Rows from block 8 of the audio encoder of a small contrastive audio-text model, named by matrix and row number. Rows with one number belong to one neuron. Each number is 500 + 25 x the weight over its row's rms, rounded and kept within 0 to 999. All counts start at 0. Numbers have three digits each. After the name is the row's rms in percent of the matrix's.
After each neuron's rows are labels from the 100 clips, of 14848, where the neuron reaches its highest value: "strongest on" is what is common among them. Only what is clearly more common there than usual is listed. The data: synthetic speech, music and everyday sounds put through simulated rooms and audio effects. In brackets: how many of the 100.
# fc1: MLP up (encoder.blocks.8.mlp.fc1.weight, 256x128), inputs 0-127
# fc2: MLP down (encoder.blocks.8.mlp.fc2.weight, 128x256, transposed), outputs 0-127

fc1.13 095:492471486475507508502489479447466486513501488548505506504547464483471515538487480445507464479505504535487467475463486507506547452477522491516500538518505510469514514487520481517509516585533489492514510485492496512503488512497516485513508550473487445496476495475531466493552494500504500528441487491454529488493537459452482528543518530489517487511475510484488507524523494504512515496491
fc2.13 093:496578547494506540492482498533487487519495505527502509522535502509497491503504508516472471505498509521491495519545478474499509482496514453514535512492543529511497498480471529544491500497492496463546494513490476495502482481503500518467518552459483515511472478511442518499499572454514474457521495494477476492489489518488461498499495511470472496454446511533486534502494483490476568500538
strongest on: long reverberation (66); reverberation time: 1.2 to 2.4 s (49)

fc1.219 107:482475488509513538490517515479487491495498537545491482504499502509479461480514524550505523530525513499546497493494468474542470478451534517481458496485487491485472482543529481504463464518506490509500532496525470483557452531483466530506512485521486553466543503504544513493527533485520520544522488485512509528498492487504476518486521482519489489527499553458456495481514520479544497536470
fc2.219 106:494509512492437473513488467516503480501522551509547478512515482473471484506477478541488491482469463516497489521538511453477517507489546493494541498413503483526516494529510502539503531512515499507470486498493496539467479501494509479499448495542513523517503551518509475514556504494511512504523499499542467485495490517482516553470482498490481496523549490477513472480474486470483514488446
strongest on: reverberation time: 0.15 to 0.3 s (46); chorus (38)

fc1.149 104:504466518461504538496465535454515537536562502508518509475484462486523529491493517483549535475538519507480528492476506521508475493526527507535481508510484503484468470449509501480504428487512495538546519495494487494483504489503536548548495509529530499503514548466520481495469526476493490517496538483495486514482465518473525509517510496508523509537539527467473507496527521519551506504500
fc2.149 104:483508507517583483481496540451509496468483521480486476483474469482533527500538525501514508548537472456498527488446493480495525518537477499509504481497468504536529449550519508481528510506506501527495499516525503468502520445504518469477479515496546477527491466496481513478468485506503506475530475517488469483515534517525531494503471481504516470503508560474478486523544510533492497493485
strongest on: long reverberation (73); reverberation time: 1.2 to 2.4 s (41)

fc1.208 095:522503503499522512465488502483526479495527507506522509494478511521533480489486504497507524507490508477454505551502486539470504463437490498488539543461489522480495490511482466485484524544512570507498467523457476492453479477505501503492500493498513507475532538544495485544483487502521471575507470491488508505552478469464502478497485477475486502458505559539505471530521500505526516471496
fc2.208 100:488489463478507497497491536516471526515522528500452529470495542518520449524508535480518481497510474466495505463488494488500451485477480516488472492501512511481507525537555500501480479492500433504485507533481457502492531464513538514553514515534510489495485487518480475525490490492517529463465458514457539488443520513489532506470490468536517554490497477523514502484516551501493513512472
strongest on: long reverberation (72)

fc1.60 096:459482466487521520505549474534517509513466521532533502502464519474492524486501483503495502548478511478459541498496494495492465493519479510451488451538554460478488494505476524492490467506496484509521507493578516497501473506498515489524451498482502507478510505518532494475474475504458561467515500485555489475526537529468510508496483436500496505486490488482476474488499522503546518530501
fc2.60 100:502489542482489533459495476530522539540503488487497500521473505527419518504483520516510535537518494547502543495548480494538513458508474509512512495491542524522518492539457518491480471478496508503486485514486499512520508476490499542501537481482504509506527504504497505476559515483476516496496488444502486476536489473485498513505520467450550503531494483519559484511520506440480470505513
strongest on: tremolo (78); band (60)

fc1.176 107:495464490480497510449506479503485482532465507495529476490510476500519497442460472506478506493492501503538528529491506525494485477486520514514449526522479456460538493486469494532466495472489498511450526517476501485481495467502488542473532516505475463510503496461511523526519519466462526503454546532501496460502540548501481483463508433493500514549483510489490496498516509475527510447511
fc2.176 112:511431479495483510505467516458488474468475492495497500465487500490498507506500495502493561467533531480511507504512491494524547505471505496527489547508515493509526476514455475521462486510480496515528528486478474498503482548532457522496452518525489480495475533509484524484506473482450508494542510520473491528466480547495474503519518524524485503522487498484545463493506486551474445553539
strongest on: short reverberation (99); reverberation time: 0.15 to 0.3 s (73)

fc1.196 091:448508494529544515517473524526475504454483518486450507424484450506472521503516481509501513492529518498508496508467530512504463516492521508525514545498483501487494463512500488508504493498506488436452484532512552483545520520526478517510495489499466476472546527484461491491491522458500479541538494519482469489529510500505526505485529472449489475480490512492484499519503492533537469455498
fc2.196 091:451506462495487513556506515505503527486516496492503508464515518478563480514522498484517478485502490506526515487529491480535478518505534466491539510538499534487494510502507478501520518490490540517500568537524455518502415463488525514500533469529512484549543532484530512479472506443502486476452507493467502536545500473501493475505502498542508515488499509469492504495513521499467488492523
strongest on: long reverberation (65)

fc1.61 103:468501466481510516520471456520499505523470504452472474478492482474508506554509515515505521473468540521508513519472541505515513463445490511507550510511502536532484483487492516509478491489502499473490535515508491496525460500476458511510540480524476508506496464471510498467481483505535513494487506527500474522503517540545500456521501549447523473525506497510469498483445555510519561474488
fc2.61 092:532515501534520489459528503517486498476488487494496506517521524452514477507501495485497533474474458482481494507470531578493477513556504522502507517519472493538506514497518472445463532483524504466531470496541468480441485516516519516495505503495470504516514480465493498539527476518493542541499475527484512478516515538467476548505514493563521519520497522477486516518491464504488473535531
strongest on: speech (63); reverberation time: 0.3 to 0.6 s (45)

fc1.222 097:534495498532529522505521501556501528460486496490494537501471477493501544505475474493501504471497505487514500466468522537529473459498466521430493492491504508492483463517505498458473482485500477502528505515518544493517529469445535485466486507468569467518493514565528508527565471473510536480497475502489490496540487522523501499519529478535531511466497488502499494499496520485504527510479
fc2.222 095:457538520497519563488484455483521493506475495510486471485525500505532476485496493503473481503535500546515458507498520509507512486476478522507529537513480526479522518481531555533482521538488488533540451482542461491496464489539495464514508459503495519525489508487524489455498530518501485499495463498505477508499501503501517531499470480467520537510526484470476463537471504586525488481505
strongest on: long reverberation (90); reverberation time: 1.2 to 2.4 s (69)

fc1.34 103:545503477532497475525499482532511494526540500501501492490494523499518499533505517489478524529545476507446534519505530413467476506505475481502497490448509480444484465480480501538456488499534473523510516469477537450479538504509488556522505491499499506481473500535512521512499499495485478475472484516488529460492502475454473505538512500468510515490536498474490543520504534501492518476473
fc2.34 099:494477481507529528508478497480517499518444508510541487520485486454517495526500499529530429531501557485493495521481489538519492446468561472525510478498502469502486495489479521458513510498479479495531534476490486559455509528505497459461485464508496426464527504490485495516498502502516481523487478492539494498479504516531530494530520489529486495498525519469464481512477535520498525527513
strongest on: long reverberation (82); bit reduction (57); reverberation time: 1.2 to 2.4 s (53)

fc1.137 100:468502472494428544460459515474535472482515504540475499498483477510526497509496496517503464479518503484516527504487523510481463459497517491539492484488473433492474496474521525511487525533471561496439464507511527503531525502487476530517483522510494513488460500499509502495503490498502479496496555500485507497519488573480522428474458488526481486503493500499472514479468473515511517499497
fc2.137 100:452473470508516479492461483462490466541526496539503511489501474509470497488438542520543500521512488515470504483508510500512535453552502471520511523512558510488503537539492501527464465478517495524522528487494526517480505474471523506475508495492492517517547502513479484480480540522512528496525495507507487486543456473476519499531482533514484548483504497489476529494518502560537494456534
strongest on: tremolo (48)

fc1.122 097:510510511528546498520495525522534494537494542503521556495523469500549490520514499498502506503502488518511529483512498419499471472530469517490491486483466487480471448465477474503508530517496442454463504529514493519462486549488478467519476504490521486493486485524520504534475516522478517482512484497533509519492513470480507468466496503513496538469516510505539471475522474481551513560521
fc2.122 090:512487486524515537487502506509552508541495500549493504500469486528482522479507467502547535468482505506489518507511495492487512532510539441494508480492511473477516532468498466492513479489469518539490504428490497508498465493523497516448469531516491502434523533500530474511497530535486503475460506494509465508467565509499511488472465534443482531526515513477522491486506513535502502510466
strongest on: speech (78)

fc1.72 088:480511494500457515473528551521536473499509494536467523485481542520465488508522490509550479451511501518487485567500516468476491484533519505464456487524497532518484518471525514488502499504486495515487544495508480447505505512493480531549505533479547540504513493566509495518511523508509498513476448462530520481492503508496471527534479528509536462495470519476502512470509496504541530481514
fc2.72 079:532496499444555511533524483486537532520482501512518532486496456523496531487483489470488487542470513483481500493426474480465550514501493489524523471500444462461516510490511531508507557515533515515513490537481506557511510503480482520471504469540466499476482509485489544474478511529450516515503490521510462488504533534483517500518490480505443476497491513511502497495494503514497478484533
strongest on: tremolo (57)

fc1.121 106:489491517508428520545491495483523505501523523509489491482524483515448466470486515480492487533512493465477523512482502484460489515509463487477563525539470506456529483486485534477505518475521471478480491473490487489498537495501509434444500491478511503511519484481514499527481471487512512458547500514439529537480467555510501491505478482503484473534490487500524536498447505480502474491509
fc2.121 099:484492475518512535484505480514492430478443464521526476563479468495476504513492511512460534550539531486469506517472519482527497542495490494535501504515534480517492497559480498519511517501531509487521531452478497507516536501516545496473456487521503505503487482452510535507488453513515483453505494482520481494504460464508524483478500487469518478493497542523493490477518490509534503524454
strongest on: speech (53); dry (46)

fc1.124 082:506494491502488515537487484552456484504554502547505493480500477518496507516506501527530471479530538516462515527515499523501486491503494449485488496503511501509464522494495495500498493498522482467456545491485480529499436488464557484434509521515497442481494458536501508463491509549434529482524469508496511493488492526480479496489503512504504517512502454498532484459485471481529494541475
fc2.124 094:509575499504540536522460498474494546549504462510502485475462445482484495473523464512484490480523482456544475523529504491525492447473507472509508457520530469513528465492491514490503487512501486523480567496517501525510537526482512506490495504501484494512502494483497510452500505512515461493465492510478487538530546489452521508488511509503510493487485510514499481480441484519509454543496
strongest on: reverberation time: 0.15 to 0.3 s (42); chorus (32)

fc1.111 113:499523480514554523483452472512502474481496536543509495520464496521490486538512484487545493468487500505491528530447487482453464501498456482489472523489470527463502508511493504484495490485464544513496507468524509503479542498482481535522500514477514494516537536503495543467540493520458502489462523489518524482485539491489444511459490493520525539506471536506519511474483489496549492442475
fc2.111 122:517450489521507484509490499521474526444495525494486487522522539480472489503534498521469465524483545506481523516492492500512500475509444525461509491499510490525509479498494532523502450538525496563474498513515522492499497546480479536498531500480483534485498511481513537488508511498490490495492576470507469506519502516448493450539478467466533494456473516487516527545502526510495531471541
strongest on: tremolo (89)

fc1.234 103:496493486503485511507526525523523476499498531512484509523479520471483450542506471508556489488456524516492490502501529497490511500490464468467499519498472510507497479550492492497465546500476461468495512557508489445533523512456508484481483512470502535523546517535459562517508500556500506501475480487528523543535469475506490496482518466480521473484493528484517527502470479528521472508453
fc2.234 106:446478463461541519530475474482532473476540502530498531553508528513493544459501518448496475492473486476526494481469491488481513494485526528508530484497493500486492527518534507493505538512511501494534483513494493491507503522495484546491511466462479523455555481503518550475476517522504480477448502482504526462516514508473497484526460465515502541476465519471491509542516510482542483528490
strongest on: tremolo (49); reversed (47)

fc1.116 101:480494518469479486568526518505523526486510542477531469513466484466492483504476466499472539540528543491512530491545515524530521532505492525482498532512502551487524515466483498493458498424487517489519519553491493457472487532552512536481484510518484474491461479508535484526488487488490520477497499489529500460530490494488474487546473475543514486471530515494499493484518506496522515502504
fc2.116 103:484454505503455485573517455469489487507506527521501483498537478500538443478532557504494527514483512516533508563499538524485518491542537537469516476479503472533522485502500511488517515511468512496481477523483515478482484490511516509495440529476514493473513502531522469510512518475496480515507506527520513447486524502519476455542497488506473488524483515488542484478503480470493493459531
strongest on: short reverberation (65); distortion (34)

fc1.75 097:488493496520498466474524463505501495479525495528508475491490524463553467511513550450511468537500464511507499548488515476543548526504434492471537494484500450507524513487475519505552502484523467538510520514469515526440483513478545480514488515505488510485510509511552477487479488530491520503492535485498515486502475500497483481522530517482555485472491484450521486513509502524542488515513
fc2.75 092:484490473492550508490546463500502503536519527488473492442465493506509480509495516506494479518496480461481503539471523487491473468541495496477488505480552505480533531501505528449498506525496507553520523483547457477503482519518512503503526427523507512544477505519465526496490524519495506489445450541468497452521504490484513509498528465526484491512551499486509495502520529485491511514461
strongest on: long reverberation (68); bit reduction (44); distortion (38)

fc1.14 086:530510480472519540529468539504516506520505506517430512467477466512520539491468463517503511499462487524509517518499509507492497515505478504527522506467503532501461509520520443530497510529490513514510459476513488473487529484478508505545487492465452525496426476497512467515500500514488505498497525488520508521494473502472470537485488492506517532505527549460560481525514485471532500452554
fc2.14 094:498555477476503515487516492476471484485467464484502495503531513487497481510502470469541428491505525498491471517517497541494555457523517496496502510508520483507508486495530535505469451536495532503442507492457488524495518474556513498499498489575504543488456489530481468515515503517491505471466506531487521493480496535509486499480473460456526538483521518522531529488487522511511515464507
strongest on: tremolo (39)

fc1.247 099:450511523493508533486490527464571510504515517494547504456497498528469506498544487511528477473481517477503499479512486510476487515490498503503529498485489531527487482500514456485484498516466443492424520502525507504516480530505510445494488476514512460487516500505466495490473504544489458524511491452529495492519534481477438507476523531503487513448531550470520475500501496501466493529501
fc2.247 095:540520492517469478493494470514518494477456503510492493461521481520488549531513474500490522483488459518495548451516535470486543496513522487460585494484507470463539490501496509455490481464487516452482544504472492510527520497479529482503446485499480519524491513536500517495475536472497530501500468527533537485481506520503524498476533486481441506487514519469517502508500490502467532479497
strongest on: speech (58); ring modulation (50)

fc1.71 087:503475521519523425482510517484472475538494464502468512459513478468510474508448500503446506436490507475540544477481510526498515479490499476502545491473441480485514489492513475514498544458451497497517484467529498483487513493539501509509500503514507515483522522517508558515484539484475526506505497538521515503501554541509514524535473463456493485489499482468533499517507513509502502486506
fc2.71 087:547505516479503486489522533530480482500546487489490518491513498452513479537510518488483526513493503490506516491568483535504494530511491492463493513507533517519464482491481537479502521513519494525502551511546538535543514495500479481556479546505456541553501530532488514520467564508483520528515511485495488516507478518486518510466484492462523517516472537499455508463450498504476498500520
strongest on: speech (71)